config = dict(
    encoder_arch='shufflenet_v2',
    model='segmentation model',
    dataset='rendered rooms with furniture',
    train_examples=36250,
    image_size=64,
    crop_scale_min=1,
    horizontal_flip=False,
    translate=0.12,
    num_classes=17,
    encoder_norm='batchnorm',
    encoder_activation='mish',
    encoder_depths=[4, 7, 4],
    encoder_kernel_size=5,
    encoder_stem='deep',
    encoder_widths=[160, 320, 640],
    decoder_norm='batchnorm',
    decoder_activation='elu',
    decoder_widths=[64, 128, 128, 128],
    decoder_blocks_per_level=2,
    decoder_block='basic',
    decoder_attention=True,
    decoder_upsampling='transposed_conv',
    init='lecun_normal',
    residual_init='zero_last',
    optimizer='muon',
    muon_scale='match_rms_adamw',
    lr=0.0022,
    momentum=0.95,
    nesterov=True,
    orthogonalizer='newton_schulz_5',
    adamw_lr_other_params=0.00081,
    grad_clip=1.0,
    l1_shrink=0.03,
    steps=8200,
    batch_size=128,
    epochs=29.0,
    lr_schedule='cosine',
    final_lr_fraction=0.05,
    warmup_steps=240,
    weight_decay=0.1,
    adamw_weight_decay_other_params=0,
)
Rows from block 6 of the encoder, named by matrix and row number. Rows with one number belong to one channel. Each number is 128 + 32 x the weight over the matrix's rms, rounded and kept within 0 to 255. All counts start at 0. Numbers have three digits each.
# p10: first pointwise conv (encoder.blocks.6.p1.0.weight, 160x160x1x1), inputs 80-159
# p20: second pointwise conv (encoder.blocks.6.p2.0.weight, 160x160x1x1, transposed), outputs 80-159
p10.62:162128206128166138125127122129141105122113133103122127142134127116125111127255106098114128121125118130143150134122129128150128119179126099122102126126126126127129125127130126119101097115132112134131130128128131130067123128133129118134128120
p20.62:133128134108120127111131130128139130131115125115141219129160131129132130128136147129124129121121137145125169127087159130121129114099127124127148127143126129020215129136133124142157133133144136145131127128114117203130123140145127118131129255
p10.63:130130118124132112140128129120133108128122132078195133116149128130121129129132113137167123124125136130118058151123122127113130054131245126130128132154130130139127128125120144128139134151130127128117124210101112125128127128127131067112114131
p20.63:124129129069081129124133120128123129162128109134130129128121128128129125094130130130138118111117133173075136120144107135090140120133107143139142122122128123125128108119121129144148102144167124128125125112123129107138152127124144117119127132
p10.64:131129111131118128154127213127134105141125120082116131099087129244132126128121100074176130132119129128119146134131134132134065071128141174116128101127255130129127131120096129138124148130098174149123136128126127125129151118130133128128117169
p20.64:128144098104138150127108089129133154145185136138183129128142123107091131126115199169133131123125110109136131121133109147120127116129146128128127128123126127139127132137131162102104128125127128102173125118144115110121140133163130105128129136
p10.65:123159128103123122123131146131128130081098209132121096132117102139133126128130130137126110123143129130187147124163158147134255140149130127121121128124129135172128137128094130128129228127125122125127105144108131131124139123098131129130149131
p20.65:113131139127126124152132126128162142124145114124134128127133132102126121122129111094119126093128131126128154116123128122063104124116121126026133127119124178125129121128104112124128127125141117135120126129134127142122112141125139120122135115
p10.66:134128126112128126162047117000127129129134132149135121125128137088255065128107148132133129000120126135130148133131129141127128128123135088119121171129128111125127129164124122138084126120127131082146129125125130127129137114130122128098129120
p20.66:131133130114140129000120128136118126127123136128127255126125091131131129127255126124129140133159139123096124094113115127161166128131142138119000123126126136130129129143128123124120000147150124120113130126105116128126129127128140149081124137
p10.67:127126126132134137130122124126117124130105127127127130130131116144175144128141125127121124131117120124127144063122120134099130129128134133126119130092135123083131169128127128131141111117140107130115128123127130133129076130133188047124121129
p20.67:133129121136128126135130136126140132138133135132138127132130125124134125127105125128152126125127129134166124128126112132125117098123124125111120130131126128128180127169133138114109126126120138132146056124156131118125122137123113123108102137
p10.68:175134123119127112133130126126128060134135129120110151140118114129111131133128085201120110129116173126125124178134181135127130105130143117141124122187127142134127126173106118134122113133127118126255132109124129120150122124129074158057119106
p20.68:135114095139132131130135137141120182136131097203213115126116130103163134076130132128135153121130123128110254130126128127090128143130137128181124143137128128128125161109129132123128128128179130118132135118131129122123124094131125127148135109
p10.69:128127127078152115087141133103115122123064136121179124125124139160125127167120128126128127117133125125129168126031129127124109055125129113127120112129128117116150129130131121148121109137130131114131135133126151119124135117120122128129123126
p20.69:148128125133132139119140151123128128141115123131121128139130120127175124120134139122124131103150128134136132126167139126137113126137126131129133128127093125126109128129105136130125194168129125119128155133128126135135140068127125132129131129
p10.70:155128138130204109104136120126068130129122135135139047150121119135142110127118055111137147139102132148128120088127130133127061125123115170132127124131114129127124128144118129122128154053141130125098156136165129125132123133108124127118120124
p20.70:128124133133127115124123106128112113149139132123146130071127128128128124135124124128122071088126115130127178130123096130139127129129136131127122144128137146152138110145122131124101139128132143134136128145175128102126146000092130123202129128
p10.71:125129114123158128075056130130104125111118132127193126132131130097136128112096119126125193114129128124128121128126121101126073123128131130134126128115175122114139121121107121121121255115129080143230125131155121106094137117124130138120142130
p20.71:131135130129120151131121128131124120081126139132116128127128128132136128121140125144100126129118132134138082129118121090129126000112085105099137128135084127134125124121000134084000131128099185128128134123126129132153127132126133132127118143
p10.72:128130125125130136121126116231135118128132124134130128105114116128171165132124124119117232128133130129124129123137127132123162132129126116125125122117127120161166129149141128137115108131124130128098153127127126124203130126127131175127130126
p20.72:084178109129133126121166118156109142129134125129128128131140151142133127111126113126113130140108127125128130128129123108118166123114128118136127126141132134101141114126135131164139129121139132131128041128147128079115136128133142093144111136
p10.73:119122072150100141128124172129161131121133097129126125101124175128144127105124121102123128137125124127128128144140128129124121175125138127093124132138133141116112132125140135249130125142147231128134253131091126127137133128122152144134127139
p20.73:128141125133130163129128126100126119123114126132128134126125125127130139112127206131128128132134175127127128126124161125128102139138145136129129134127076142132091130132088176128134134115120125129117153128122103133114124132132160179127143127
p10.74:122127147063135150130119124178130137091047130128121162125133185126130213128128159129130124128125146129127127124154129128120100128127129118127065078177123130120128113169114130123126101139132108163126130129145128131116093118128130130128139102
p20.74:169109128128130127201131122151112128123128126132136077124128110111127149118017128132155129130100127128116094021126129121129135103074140129121033133129153156132125120133130137081127154130140139072130123130129093070140128132140135133088065094
p10.75:137185173190123122126066128129022100133121122123110131131107123126126124128129135129126130049114136130115135118141128137134088115124144128127195172140141131159126128156126129146141147134130107108199139133213165064128131124120126125094093088
p20.75:120145115137128220125127128132129108127184163125124117062131111125115115144125112113131097129050118123125128126125139137129162117137126127112126126093065119082119123128128126124143129128127111138127128125132055130123128191131122134135136164
p10.76:130115163134139129241135180129132126125129056121128142143126128126109126124133098079135125119128127159131124128147154111128126119128120126130178128129101105126117137136127132123121122123241123156127130128177128130126129129071150131102119128
p20.76:128133153132122138127148127128140133052123122098162125116132114128119123139142126131103132129110104122100153124131128141139127115127125128128129117167168133106128164130120095127113130121122113128071130113125102129128129136146128129161127145
p10.77:114119119136127131127127135122126122109133136098132136127128098128155115128127119123112106127129130135131128120133187129123128164089129141122127126127175138130127129138159124112126132130172125128123128128084136147119128130125125124129099255
p20.77:128130114125127129120133116135130065180126123078142140133127130127148128129128108143129130130123112135120117131118140131144128128130125129201123132128129128129128134135126125114129127130127122126162124117136105095129134132128128132129139129
p10.78:139098124125066132124138113120162115110125128124130073129122080130118130126122132132109131131121182125119139088106155128121124130092130131128124133129140128125128190125078111255130128130137126104129112129174125050127117128137180130144123133
p20.78:130031140135124194126122124127129108121052128087102132129131127137136132101117132115174050127114126142129129128123129140121168126127129130119123119126131124119136146129127149129152143140125128128149121152098157135131131125119127130125121106
p10.79:116152124127130127132128134135131137126125081114138133159130123064118080124128108129128115121118125127123129126128255130122124126128123133191135150144119138128131156033135124130100102132131133125138139129131127114119137128129119127132128132
p20.79:124128064200125130126130127123131127132128134129136133123131130114136130129133089198131131126134166242135126129140143114145127130128066133138123118144019116149126109125128145129126128226125115129122092166117125132024122116131132134127136122
p10.80:124132131114139124129126107131128137155143088127132223125129129121129169128129126132145131092130130123121133129109085185129134117124133124124128129128129120119101125140108136126130128139128117121117138136121128143129137127149103126130133124
p20.80:134000129130152127124089128140131133134137126154128130125135131137134139123128131130130123161129128097117139127134132115127126130125066105128127218126197127130133255130092137112127137136136129084119124126112077130133162121156127121128134128
p10.81:112125126125075133128135125167123106127126131118112179119126211122129116134116127128086131130156121129125124096122138128134121110126130144126127109130110131128150128102079153125128126195136092176160131129088123136130132147133130113109134088
p20.81:138170145126133136130142119128086130128102146090118165137182127101151125133129147126118122155133129128121118128124135130130071041134254107124129173134085171128135140128128107128121122095100129115123127128132130127129130125116127103128125117
p10.82:126104130127129211133128131144234168128127125124128133120130125131065118144131139128128133133129130128120131155134127128177137127124123134131127139125123204109133128128123129129100124128122126111127133157129129133132129162089127131144138104
p20.82:123122124138142129129138118130129130124110127126117116131197127110125173128133104113132133094133130127094131115109128124121128130127128081137142094120129132132122129127125126132148129153127127125127128134123141128126128131153119129113121113
p10.83:130127126162126138128144176103122118169130128128132165128128141126128123115059101113143130120124181128124125124123132117125129144128117109128116127114127153129133000132133138125114132224129126158127183175129129126130125147125128124113130125
p20.83:148232128121128094123047129123129132145107170136180038130118127130134130131136130129129133110128255131095137136128136120128105107079113127150132128090108125124127131133127092076255153161152122118126128128127136135089126127127125148133113078
p10.84:123000129132166137068134117140129121119128118135128172174205135227111129137144200099125133116129070142129110130152132033133135129131119123125127124074152087117142129205129032120132129123140130127118074139210120131143126141140126118129111130
p20.84:146129126128120108153129128136128126100122136250095114125128132126095126131127131122142131105130131126128132127126118103128123129170120126031118129115145122109128117128128127119130128129136130135135130127127126133124129143142120123133129118
p10.85:123126078128128135106125121123131138098123128128139122126125125136187120255105113116138126129123153097133136114130107109129131068128097129087137198178114130091128109123131114107126113135124136137119132129142127133121119137168128219133176143
p20.85:101129127134139141129126092112128090101169103131144129137130129125128130131139125121132123122125166131128126129128129146137186143126124126125131152129098124140119130115128125118126114124141149129053116126102118129098128108144126127128128124
p10.86:130120147127123130124109154137126128125111133126132135127081122129119148182128128128126127122142123129146154113175109125125131124129141173128131128126128114133128153128097114123128131166096167126141124107148137101131132124128130131067168103
p20.86:120125123128143122130130128122130130128126066128123157126097111128128129125131129129124128123123122129130136128144127148133081134133128133134101127121118122133135147130105134132126129141129127127122120126124144127119097117125128128130125152
p10.87:125102135129126131120110129129137122127184147138119117132129211131126149170086125129128127165127122129125129129127133129162126132123128121099129124132121125122138185130137154129130053117122138088134115127128127128144255096113126117123128126
p20.87:130138135130137137161129130125128148128127156133122128131132141128128124128135125129130125235128092126121120131132083128119128088104131136255131130129134119137036144123007152133125131132131131118124168128124132132129139128128130141117126034
p10.88:111141132126130130140126126123118128124120158144126124128125084128130134128127122125140084131131124128119137121122138099090128255128107124125125124135128129128131133129123129073139129139135131120139255131000121126126146156125128135116128147
p20.88:129128120140124097133121131192112172133179095184120127130128118132122125128125127129129131114126124123130137126131128129131118000128143130138131133124129112107130132130134124111130127114127103129139126095138186119180255127089127179129132090
p10.89:114127072131125128130153133131255129136134130134116133131127118126136107125127128130163108111140129114121130140120130160102122132127092129134120166129128145131129255125152114130131101150145126127125102126125135246130120122151150107127000131
p20.89:133127124173130129128118122154125126206128129127121132128142129132130125106128129136130189130115126136000126126126106148140128129133129124128131112129125142120127128118127129117124117128124159122134125120130127150134127088138129130135128128
p10.90:132153199130131148127126124121103123111131233125128110135129129128128127131128177138061140127211127188140133096135111161154144123122122195125114128124128127108255144127133130129195126092046170128127130144125128130130102132130128128126168132
p20.90:130115126128135057124131118126124176128143127098132138128134139138109129115118125166135024135135135136175133122124128109185138116133124129131126123133132110144121119135109127167114130125087130123088115140173152124125137136136208113127145124
p10.91:156220129139127127125126128105126140106134132124116128127122126127166128132142129124126171000132119110125140126134123132108114133121118128150141115126118129130129114136124131124151122127130130091148185076129104130113131130136125167127132122
p20.91:125125113127137126170127134110129112129127130131123135131122126132129103130112188122115122135129124127153086106112133119011139128146132128147118123137124039128128116128107127075055095128127119130126123173168128130126131117150121129129121136
p10.92:123196120119123108202203125124116130102130133117149186255128124130125127124118058191129124148129131184096127119089127100168127128134130128132121139128120199126116135132110137126145128110128126123121132130129134124142165126130135128129132133
p20.92:122122123129124134136129124129130127137128132125130126136130109142155165134133129122081144135133132167107130123127148130153116136127127129123143118122132130125116128034118128146114106133133129119126156128189133167114135144131130192113130139
p10.93:128127128000122118129063130137129128129127140133132133144088131000135132124126127127118128149124126231118255127127128131129122124131124105130122129124137126129126127197123114136126147126131111126131130124129124129008124128126128128138130125
p20.93:134129127124130123255121133143129129130141128120155127125135131134000071122000122136130133127130128150124255000123255127129129135000133132219249130128124128131128131128129127139126105124127132123117057130148128255121130152126119131034131080
p10.94:134127122122132128233128094136125141168129174131131137125123177125127130133131129126123131098132128128129124061122128129130131126128128123097130122131018137131129255131141131137128129102116128127130149098135136130126122128103116126123128128
p20.94:141121128125128141128122118124125125133141128132125099132188128126073133118113084129114122146141125154144124113128117105129148157123073142090130119134118125131137114134126147130128116119130113131122116124128122113130114130163131000127152128
p10.95:130127142134124127125126135123130125124106130128129255124135128129108121143129112129127144105147122131110138088124132133129101119121126131133119127135096125123156128137129136129125141098155127130141128126127123092126123125127131086132131128
p20.95:132197126129126220127155123157135113129081142132133126127151129081133130000128127132128000129122127129131118111184149126119123128128108128129128134129126178104123133129122122129163131134182129127171128173127128126121150129127132129126132112
p10.96:129120126127129126130120128140128131117092128145132140129147131138132135139124127130130161139079127128127255125113129131113128129135128206124127129124128128000126133118127150103120123127127116123137118120131147122136128131130124130126121109
p20.96:145120127152130105068131127135119127126088129129123125128089155118099128131118111146122115138164128179147153131122121111130164145111124157004133144128128124126125121105115100137128138120130103088127118133120131138132129138127118128153126138
p10.97:136125128131130068128104131104076130125138082116132131109125126161136101136126138082147130127134130131127143088050136132132122224141126174140130061127158131132107117123130113130144130125120136134132131128119111157128126127128125130117126021
p20.97:134124124101133113128129130125116125176127064134136125130111123129128124135133128152087144129147123163128123118128112134133120134127148122128127148132148176127141126128121124132129132136130105127115131121115132129173000094130070116129121128
p10.98:118130119123062125128127129126120128123129062128133130110121130128123143125128133124085148149126126119129128125128123135091255138127128138128150127127127129130138126129147129127138114140221219090129120122130127120153129128135114135126127128
p20.98:133140129123133075125111126138153127133128135128128125134152134129127114133130121126126121134140127128132132127129136137118122131129124091131129128098127133127127129138133127098135107130130127061128126127129094129127121128160122116127133123
p10.99:117099128114150110124129169153129113133127128121126133204139058088104125112116068137162119128131126134144162126123121128107189128137121128146127130138127129137127128150128126125067141117133130124142116133129134129127124119129129124130204131
p20.99:128119113139132130118129133153120119128129129126133245151124127130063126128120123127119139133128115152117135135156133129127064136139130119079148135123138127151141122128124128116140139123130121127127128142123128164126103121190144120035171112
p10.100:171108019128123126137071128129141129132127080167129134123130126154195123127128133151124136128128131128255114126136111137134119201125069129127125129127139128122127125130126116147133138123135130123127195124127131128128132121126136255129132129
p20.100:127136119120135132129126128157126104111129133128131119137177113137124149132126135144157128127112127139130133126128129134126144128136111131126130128131128140106150129131126128125106131145133123121109124117105123128138126125127126128128126164
p10.101:125128128133200125237128128124128127120136123128152122126124137120105121130131139247129129114141120152206142255127127131119110087128126128132107134127134126128128111129126021091129125141131150125115168128120129203119115107125130139125122125
p20.101:136093169126143139128130128127119130167127160118123131128125130128137116126126134122124118126128099130100117128072124129025138122126129123126128128132130124139132140129146150130129131123111131125112139129121136118127146119134128121121128123
p10.102:119131045127131119064123152122133130125099101186143250124129136125128107127092136131132134072066110128128115131099132136139131110146184150096127103129113127128118103129129125119125119126110108249109207128111139137128129130117208123126125130
p20.102:126128125128118115129126110122129127128131139134106125130124161126135109126125066183125075178190122127127129127129128132132117127135118127131127127204133124113158248127128114187123127128135125133131128124123148126129121135119133128129147079
p10.103:154125130135124128098090114129145101130118114132243135133138118128148122119152255132127126110115134128136131147124255134255124128128146127133160135157128129131125064130127132127133128138129136074116071124156124124126128154127131135128119121
p20.103:128129133132129129128155122205170142121058131147130119129127139131119128125157128129124129132040000128148126125135146124131127128122122127135124132118136128116125139130108136133090123132117127126127126128129025029128190103129127088126095132
p10.104:017119122133133145130075124134128128170087121130130074128123119157084131130120096128126128159145131130133127131152162129127113131129127112113146124129128130145130120087144119129125118121129135128125130124126145129125123184130117117128130103
p20.104:138131125145128190126131126210152126104146143139112126110100138143127134138124101101121128061138120125130122126082129145096196142130128108125123127128128073133124129131171150131130122128135127120144126255128165127121089118158156150100042105
p10.105:103128130124134135127126143137127129130133123127127105128125130131083170114111128126222119163104133127127125128128127127134122120144128168187128122106128130126108156141130127112168127115121135130125140127127127127120156130119144133131124132
p20.105:130090128128127120136129119126130127126128128128125131123135129131129136141121018129118127146127098099172131130116146130164122112105188129144140126141123128104117217105129149123129131156130130126139127128116127128123127145083130127122149108
p10.106:112127114129134125120130127207118135136127133134197060120137153118130125129135131127149135128131168156114068126102136127139128125122103116121128117128122155124135117130128097100128208113133126131123129125128122126131129156126125133129122130
p20.106:127126116124124130108131098128128127135136140130107118127132129128130117126106104128132130128122148166131146127115135127122128132128133122053128137124000130126135135083120125128128130117129139125119140126121130122123126124126110125114153127
p10.107:138098130143255130187092142121144128153127216117133114107117118133131126135124130130166133138160128139194127129092255077133107136159134130131133199120131134099182129100137128094129154129128077128131133128141109143127109116129118145129135105
p20.107:141242138127121095129129127129124171129061222130100124125127103106118135093123140136117064134119174127130128130129160122139119179130134112204126123121128130138134130113132129102112128097134136127120146121127035142133134130122202253122120110
p10.108:066126134136238127107115127115073123116155124119136130136117129128139123138125134116128175129132135128130119120124151168129124131124128126202123129204128095077130122128107125137132128120069122127236123132138130116124143127128135128128134106
p20.108:122135137127128133128101122112118127118127129133134148120125125124145127133128135105128130147135129124127137126140130135127133123128138136148127138106129116136126141118120129096150128122120072125148123136122006133126152115137123127124176114
p10.109:099127146127107129062127129128255137123112095086132129125130136112197128127126145132119130166112182127119108165124117121126128129087129184122135196128137119121124211129131143198123130121149126137130129126149128108129118119118121185176131117
p20.109:114149172143129119129126141124127135211125134123139117129131132122127136128133124133128128127142091141115084126124122099151136130124135156151135126128120139136133126128119141121129112129128126135130135116125133137103107126128123138131128132
p10.110:123131183127130131234127127132081128126132146132145124130123113126129130128129191129127127129129134118126186154125154108100121129127121126084120094146128118129139068128020124119125129123140128137128133153128136141126126125139128126127125153
p20.110:127124153127129127127124105135082128144113124148126127119130109131125147124122148140122136124131163110129128123138126126133136131131132126124130119129166170118137126129140134137140090135127150130169127123129124139129128110125106138131126128
p10.111:125126126174118118180123130128130127117134119123127194093135123111227117132128195144129139183112165133124129125117133122127150116133112112116128127100131130133178125117116137169129090128141181125133126127128134145128127128130128128150125121
p20.111:126132128107129133130127131128137122161131128126031129123127050135119125106153121106095111131135135126137126148125134121127125117119128122130126131125132121124137130181126113060107134138115000132126128138142129141113129126105128114084129132
p10.112:114000105128124129129126234155126112121135107129125118131114050114129120131126185119135129125118132131125104166111109123130099124128042134129121129131136128106129127128143131128125129128124092155128126092120113128125127127167129131128123141
p20.112:131129178129132131126129141131135117089127127121131136128127133122121128140127129170165130134133081167122132126139130114098105019129128123129130118127132135159119128126091095094131134131134119110128122130125124126121146124128128146146107129
p10.113:120145136169123137124143127142136130124128046111187134134146105120131133125118130128126148124125215128126130082053117146104133089194118121126131132126127123114125130122147132129127114111138114128105130129129123126148138133113116132122122127
p20.113:137136129150119155128138098128175102140129111074128126128125138129127121129128110136148114145129114135167132129104123126128122129126128126062128187129128129127130159136124118141132121125116138141143130130125116129141133130131125132108147128
p10.114:186158132122128127130118128125144144128124128117131128128128168130074128116128138128130136126112120126127097116105212115128128137129120143255118118127126135127117077127124166122130127126139128056128136136125126135129075129126130235148139130
p20.114:127123129129127144132131123126127150128125255163134128128127128133126131132122136128130133131136125130126127125118129122129124126130201125128130129128129133127128106121131128128128130126130133130121128126129125124128126100130145124139115129
p10.115:129135124128126117128128160117123130148128159131129158139122140127072128114118127121100129119114109135128135126122131138129129035128095128141127138130128137116108120150117129126136144126129099130125144138123117101121131112133126130137121133
p20.115:126119112110111124130114133000141137130138133127126119128112130221129122128131131127132128120124138123137124127132128127155133133108128093108131143127125124136131148132111113128132089124128099074066143130128126129137128134112105132128136127
p10.116:122128141125129237121135125065128128160081128128128078136000139255113093131126128124130129043131081121135176128137119129124131130128122119172126143137128126125125129111127120129148131131126156129133121188116119127153129125119096108132128132
p20.116:092127122132122128110127117128135120138168137125110146163128125128000255120125127170127127135128131092125129127120118158134208129126130131135165121128116128094130135132140126122126129127127129125130124137130130116125127120127128124165161152
p10.117:154120128129113116126116128153128110128132120133103133116123117115130157122128128086009127128126124128129073126124112070126124112124133172136133125131030127127133117129129118130130130116125112131126127128134122119122133128113108131150121126
p20.117:130116129078121131128143084123132117120086116129133136137152107157145128128134064086132128153160130132120128126148129126093127123137125130103131129132126118131134132065122130111129126089127123057122130138133090127121133105120114131130130134
p10.118:128128136110132113129120125123131126126115123128128132148000138093138255108126133126105152129122114003131121136144140129128152131130128000128116137125127125128118127141129117130054152125130129140129129129108118128129230126126139135240127128
p20.118:129134129135135128255133129112114132130124121127128099255125126130127212127133121122132152133129144143127149190128069130127125126140127132127210106125141151126108095124130129083129119128132125128128128120126129133134129115128141129070130127
p10.119:107131127126147092126130132123137071128060122128089128102124220149149131123127121122143133165129182139123125130128143127096124118137131162087126127121117130075157112127125128165127123126126108111129189122130116153130255122086136127105062090
p20.119:120130117144091105110133115123124134128116148148127116130094127131115128128119103071130124130167132125118127127126161137123127151125150100160110130126128127119255125135128129092135127068129128104128114128124214128136032132130072125131131114
p10.120:126134240125129127146128130129104129089131113128128249125128121128118126125139190120121123127132132140128127137123111119127128122128128130129132125124098129084126146127130100133127144116127127128148043131167119145128118107116129137127130145
p20.120:139036128126128110151132125128130138130129115118129124135120130156129129186128117063131161142125130130118116128128127157122128131126125118121116135134140091118157082111159128107128118109128120132105127125057122131129121112131144093116135106
p10.121:132120119111127128130130134122181128126096101123144069130136131142128138104123132128103129120117128128126131103094132184110149130137132128129123129113115132132119126128131124136123112144129134156119176125140123129131124178135159133105128130
p20.121:128104124130136123129203130135128133128130116125186128130124121074130127045154139117131083127133127128109096146110119128149134157128149131158110123124150169119119119061175139164092112163130129127127128125132145174181131130127129134135125102
p10.122:133124128127121124128079127178129092112130127146128122255127130255135121133122142127128128065132112131130203107122123128125134119133140165136127125128128123095125175192126135130094118133128130129150144129096130134120000128129139126073130146
p20.122:138226138107135124135116123128140132050126143124125040126122106127133046158000130134142176131145128105115129195136000136134127129255119122134208138128130176204105130170128128129133102115123134123170128136125122000125141132129154131132167114
p10.123:124117128129135128127090126129096064092132130128111129141127150128133130117133127142135129127145132128068127130120116094123127125113130169144122107127134119127255107126127121130128107135115132077119128130127124135134062127129130180129131124
p20.123:087120129145127109124134123155133112128151132124134128127128126125119120132120120122124090115126133138128127131197179129126134076135115127135123129125124119129127130129129120126129158128128130128128124126121142134127121109130138128119129130
p10.124:134126126047126129130128130104166127125086106126133184126115099215128130177135150126121124133129129194135132116132118100126125131129119127134093143127128151133131128131129089132075107132140142138103150126127127133182124101132116128131129135
p20.124:139135125123120137127099113169118129133130100142130128255113129121176131168190109135129175132129124124126127255122205126133128127183124121191188121121119138129128133057126176127160255145122132124162131049111129161125132101141130129163133125
p10.125:130137103132193137156129123102076111132134128125123148155130128135084128128128136120117130118073132133128143136135139144130170120121127123139123129119137155127139098129127138184126132113134128142127122130129106122126150129126127129129120127
p20.125:117160214124128115118215128128125111126135139061111255128131131126112131123174135130129139130133199123129132122164129168125136130124011152121129096124161127122134136132134128127127127118047134128154133154136128112137134123124133137149116118
p10.126:139050144138133120127131132127138129124136128119130138103128125147126124126107132191030127193140176152110211146129166111118128128123108127133145129118127125118125133125137130127222155125125133061135132102000130126132131126127121133121126131
p20.126:127121133125110083087154125075128129099128128137065000136137128154128114138127124134135124133140127126127124128099129128129137114112089131130120116123124127128165126125124131141132121127123131128139146128127128140138161138126148123134142125
p10.127:126131152130126128129119140122138126210128126128162210100128154127131127131158110127124126122138128128140128133105124122106134126109135132108166128127255141128134126128115116124129141129219128121134132128141124126136128122125136131122125131
p20.127:114084121137126134147139091128165108134123143130130122127141130123127129138122142240073116136130129129130130111128090151133121133126130125129126144129129127122131129117130135124132127134070172141131129108120058140105106124130129125130160139
p10.128:122126129127113130197127136135131131129128086124136122152100127140128125140128130128154124094178111124125128121108137132136086053128146127124137123135132132132138061129138129067115126195118129105121137145118124132137135125218124153125069137
p20.128:131128124135127135129107129128127132140130239141128122127131127129137127120131144126128128129157107126125126127129118128136217121129090125135129130126130130133101128118143140128121125127089127132134130128116106138133132131106120128128132137
p10.129:128121154120142134133130126133126143160127132134123130109132123128128201128131168137128130127131134119131116121128135134117122132192129131137111083127138126127105130103132128110121123160113169118129131128126128127129133110141125129104119091
p20.129:128128114114123150134148131126121129122113147137140113109130115127131130126133115190127128117129120138131138110118157126128112130090134132109132107114128122127123149130132130127126121135122139124138103104119154135126132129135127141157128123
p10.130:115120117135129160134125128145104124127123147108172123225126134145127128146135142128129115098125061127118133114127129146143148135132125129133129128138125139131123129122128128124131130128120130138128118128088140130113129132131129148145255121
p20.130:130130046130133128130129131065121120085132131138111127139153134127112130132128000113128122127104133134158139120132173223122134122127129150129133127147133140137128125112128126107105134122123128123126119121104126124127130138144111112138128122
p10.131:142134124188128129108123130129143130184122115133133101135131113182130123096171126126126128132132132134128135126119129149125150128122148136131126104123155118150134128122131114127124129137145136176123212151129126128124132136122134117184109128
p20.131:149150115129123094127123129197128134136125139126119135139109129085157116128125133097129129128118099128113128129126123159111133136155125129129128126122128129128110125129105122129110054127133115157124130136126129128129116133123090097125118122
p10.132:111133140122123124121130129128104129132127130117254143105128108131125131131134147133135124141110119124130123119118133134097113116127118132122067140126149128128135126124135129129127255134171111086128130116125117125159127118125124130116127152
p20.132:130150129137131112129139129126118112139255126122128148122124125113132126129135120122136093116135059175196133117144132131141122126128000121120130152066140149128128134168133124106121130114201129091127115136135119131127127124133132190123128126
p10.133:123133122144134129099129124137130113124128126117126142000030141186217000126125125128124127114130123000124044131121129128129128133128143183134128122123129123111119132000118129125255116122136133128130168067119131109127125122129140116114116130
p20.133:136156132125124125255106141118123128125111120136134000128130200117000255125000100124127129129128157132133131163138127145132130131130125128182126151127129103122200128129127127127159121129128142162168061068100136128128127132126131138255204130
p10.134:100046179119130130125064128128123127163168125128149119127128127107141153083129107119127124131133123145124132137147140099111134115130053132125131133131126124157118255127128127122148077132141136129126133131119106130144100133130129123106128131
p20.134:142126128114140127127097129126126151107130132101143128130095125142133094129128102110255127131109129180128126126110114126131133133114119131106102109126126161104024119117128129124145123125097139128117128147098129226126130126080131164125128129
p10.135:128127129127125134154117150147064181133124126145133130131123125126106129104132131095129125106111056121153131118130124139134114139118196107133156124129122121126103098110123129126120144133149122141128255130102133129113128128128128124133135128
p20.135:181087127129081127127125129123128128128098139139134125130134105131127131123126143139069130022128126157121133132128138151119143129118143077124103078081128134133161114128128127109129123129089139105129158178114120134127129125132174128139128123
p10.136:142089074128176087124141159134206127117159131133138128118129160129122129114123131199130128106142107129125124116127128198128173125126127133133124152128116132132158123142104118137115123161127221128129121125132136128132140127103128117127096138
p20.136:133181134124151099131128125136126141132121129146143109129118133125124125156136129106144101159128132119133129125126128126105124121132122132128136146126122143125133140129119090128138139128102110102115125163135126129128137127086183114117144100
p10.137:123110041126115135134086129180122127128130165123140143131121126131153149130174126114118089128130130128150144109164210128144133125134127104132158145110112123125129106136148124121153140129156083129129136176169145130118132112138129118122128120
p20.137:135196147149117125132123141121131128121153112128128130125175156148126131147156144128132133136154130128092149146125131130079140127079199119136143125123068111125169117132125129127143071145112118126155125123139227120111125131120129128133132139
p10.138:125127155146127129132130122120139128129131125124095131129132130129120158130137130129130127130125126130167130172130255128082121130122128174129129107116127135128128136130115095147124129114143111189129125166134124150116127137119123128124127104
p20.138:134135050121130095117145157133122147136107063132255162141112122145131087172125138143129166136145123136128152104141129166100127157127139200123113132127115143128115149128136128128130126191126135130129132130131134131122126123139117119135128141
p10.139:128128134139036073136227129104118144129128134128126132128130126126126122236084128122099129134127134131115156144099091133124121158131123111129123129122125125120129124133123133111129124117112134170136124063126123133131117130131113118025069121
p20.139:131128128134116132124103147124127124149127120151119121133127126124137121124126137129123125126120130127131135136248128133204127189129144118134128255220127088124096128122128113209153135118129125122127129127128123115132119133134129129130125122